Weights of a small image captioner: 7.72M parameters, decoder norm layernorm.
Rows from block 3 of the text decoder of a small image captioner, named by matrix and row number. Rows with one number belong to one neuron. Each number is 50 + 10 x the weight over its row's rms, rounded and kept within 0 to 99. All counts start at 0. After the name is the row's rms in percent of the matrix's.
After each neuron's rows are labels from the 100 texts, of 14976, where the neuron reaches its highest value: "tokens" is the input token at the peak. Only what is clearly more common there than usual is listed. The data: rendered roads seen from a driver's seat, with toy cars, trees and houses.
# fc1: MLP up (decoder.blocks.3.mlp.fc1.weight, 512x128), inputs 64-127
# fc2: MLP down (decoder.blocks.3.mlp.fc2.weight, 128x512, transposed), outputs 64-127

fc1.492 047:43 35 38 50 48 48 62 58 68 50 70 47 46 59 42 44 40 53 54 55 47 52 65 51 41 41 41 61 34 26 54 56 61 51 43 66 43 37 45 52 41 36 43 45 61 42 69 38 48 63 54 41 39 38 52 43 60 36 49 45 29 42 54 65
fc2.492 054:54 58 60 41 47 63 52 49 33 48 39 34 53 60 63 62 47 54 41 44 47 34 43 55 69 38 36 38 50 54 48 36 44 78 59 34 71 66 46 52 61 57 52 56 51 63 43 62 49 49 52 60 47 54 46 55 47 51 51 60 46 50 40 30
tokens: "truck"

fc1.42 123:41 60 55 43 55 50 50 66 62 43 52 71 47 53 47 42 57 58 48 59 57 54 54 62 36 52 48 45 48 56 39 68 40 30 58 45 60 31 44 62 61 45 56 40 55 47 45 25 35 48 47 64 54 48 51 43 57 53 41 49 45 38 36 48
fc2.42 109:51 52 33 58 64 55 53 50 24 30 55 57 52 50 39 39 46 68 52 49 42 54 49 29 38 29 51 58 51 48 42 27 72 56 43 52 40 44 53 47 38 62 62 57 46 46 65 64 45 39 49 52 48 54 37 41 47 43 41 58 57 50 37 46
tokens: "truck"; "car"; "lamp"

fc1.251 037:45 46 32 62 27 59 54 44 67 51 61 56 48 51 60 43 56 57 62 57 52 47 57 43 54 36 45 58 42 43 48 55 53 26 58 59 54 43 52 48 75 49 53 47 48 53 54 23 49 47 67 48 41 56 64 39 54 29 52 31 46 47 57 51
fc2.251 042:49 48 59 41 56 41 34 63 40 71 41 39 60 56 61 48 46 55 40 36 40 44 38 56 47 42 52 35 58 61 39 60 45 65 41 42 56 62 43 51 35 48 53 59 55 53 46 68 57 66 42 47 54 37 37 61 38 62 51 59 43 46 41 50
tokens: "truck"

fc1.29 077:55 61 46 49 58 56 39 68 37 53 42 30 48 41 52 57 54 81 38 48 43 46 43 52 46 54 51 54 54 37 30 32 36 72 63 55 57 48 44 43 48 58 62 57 50 46 47 33 64 60 55 47 46 44 50 54 54 48 58 44 59 58 50 50
fc2.29 079:45 43 38 43 57 62 56 39 55 54 37 61 51 53 57 41 52 41 46 73 55 38 55 33 32 60 56 40 53 42 48 53 63 20 38 47 48 62 61 43 62 50 51 70 62 40 61 68 30 34 53 57 66 41 52 49 41 42 34 44 47 39 56 48
tokens: "truck"; "car"

fc1.461 064:54 53 42 39 53 47 28 36 61 55 49 51 28 56 64 47 57 55 56 38 54 54 59 52 62 70 40 50 62 38 50 38 54 56 53 53 46 65 43 53 45 42 65 52 41 45 66 57 42 61 53 35 50 61 56 50 47 49 41 67 23 42 44 53
fc2.461 067:38 44 54 66 38 49 56 72 32 44 51 55 63 45 34 47 48 57 53 53 45 45 41 37 35 43 49 54 45 55 44 48 42 24 46 46 58 49 46 50 60 51 28 49 62 54 38 46 72 48 58 55 47 47 59 55 46 55 41 38 79 45 52 43
tokens: "pink"; "green"; "dog"; "right"

fc1.258 059:54 43 44 60 39 33 50 31 68 28 52 56 47 56 58 40 51 63 55 24 62 49 48 35 55 41 54 56 45 43 40 43 43 39 50 56 64 56 46 59 52 47 72 60 54 58 56 38 49 67 37 44 60 46 36 39 41 60 52 26 47 45 53 34
fc2.258 071:38 54 43 39 60 64 42 58 33 69 57 43 47 43 40 59 56 36 35 69 38 41 56 54 50 54 38 30 43 49 67 63 62 70 44 61 46 49 53 50 52 44 42 53 44 42 44 67 40 42 80 58 54 39 50 73 54 49 33 65 58 65 49 61
tokens: "truck"; "left"

fc1.424 052:47 53 38 55 50 38 40 31 52 27 52 45 45 67 43 55 52 53 51 47 48 60 60 48 51 51 57 42 43 55 60 60 55 58 59 56 61 46 60 55 37 37 52 45 61 29 63 38 33 41 35 39 75 49 49 65 50 47 38 42 40 54 58 58
fc2.424 065:51 46 61 41 44 61 43 49 48 50 58 62 38 46 54 57 63 37 50 42 41 36 48 49 67 53 42 58 40 54 52 37 54 48 47 54 41 65 35 38 63 50 53 54 55 55 35 63 69 62 67 54 34 56 46 58 45 39 43 59 63 34 38 54
tokens: "truck"

fc1.321 061:49 51 35 49 46 41 47 36 79 17 57 51 42 54 44 58 49 53 40 49 54 28 62 41 55 56 40 57 55 41 46 68 60 38 58 53 70 38 52 37 55 50 28 54 68 39 63 53 44 42 50 52 49 46 52 46 43 61 46 35 56 63 43 37
fc2.321 064:50 53 50 47 62 67 52 52 40 51 62 41 38 48 51 50 63 52 46 59 39 70 51 59 50 37 46 42 30 61 51 46 60 64 43 62 36 68 47 61 37 42 55 47 37 70 31 48 37 58 56 43 53 63 39 71 77 38 42 58 47 43 45 57
tokens: "truck"; "house"

fc1.279 142:42 60 43 51 62 41 53 71 61 52 33 58 51 60 64 73 54 48 63 51 46 43 48 36 52 52 51 43 30 33 42 39 57 51 57 47 66 57 42 34 55 74 66 50 61 61 63 56 58 45 49 47 39 46 37 50 48 62 42 50 40 36 44 55
fc2.279 147:60 53 60 42 41 56 45 61 47 40 42 47 38 44 43 33 57 42 52 37 57 34 36 63 55 39 28 65 53 61 54 54 50 41 53 34 43 40 58 76 36 53 50 59 59 49 38 40 66 48 63 53 58 35 60 67 56 43 44 57 65 47 64 66
tokens: "pink"; ","; "green"

fc1.364 136:34 42 35 50 56 52 50 60 38 38 58 51 51 56 65 56 58 61 32 44 53 38 63 51 61 52 56 47 58 37 62 34 57 53 38 43 45 68 33 51 44 58 52 54 70 41 49 50 52 47 54 49 55 53 46 49 31 50 47 70 44 51 56 53
fc2.364 145:53 43 41 45 58 48 39 50 58 55 57 64 39 34 51 39 43 65 60 54 57 61 48 52 41 57 48 54 34 59 54 58 64 41 59 67 52 59 40 79 49 40 41 30 53 57 58 65 47 65 62 62 35 43 62 44 47 44 48 29 62 32 55 55
tokens: "pink"; "straight"; "teal"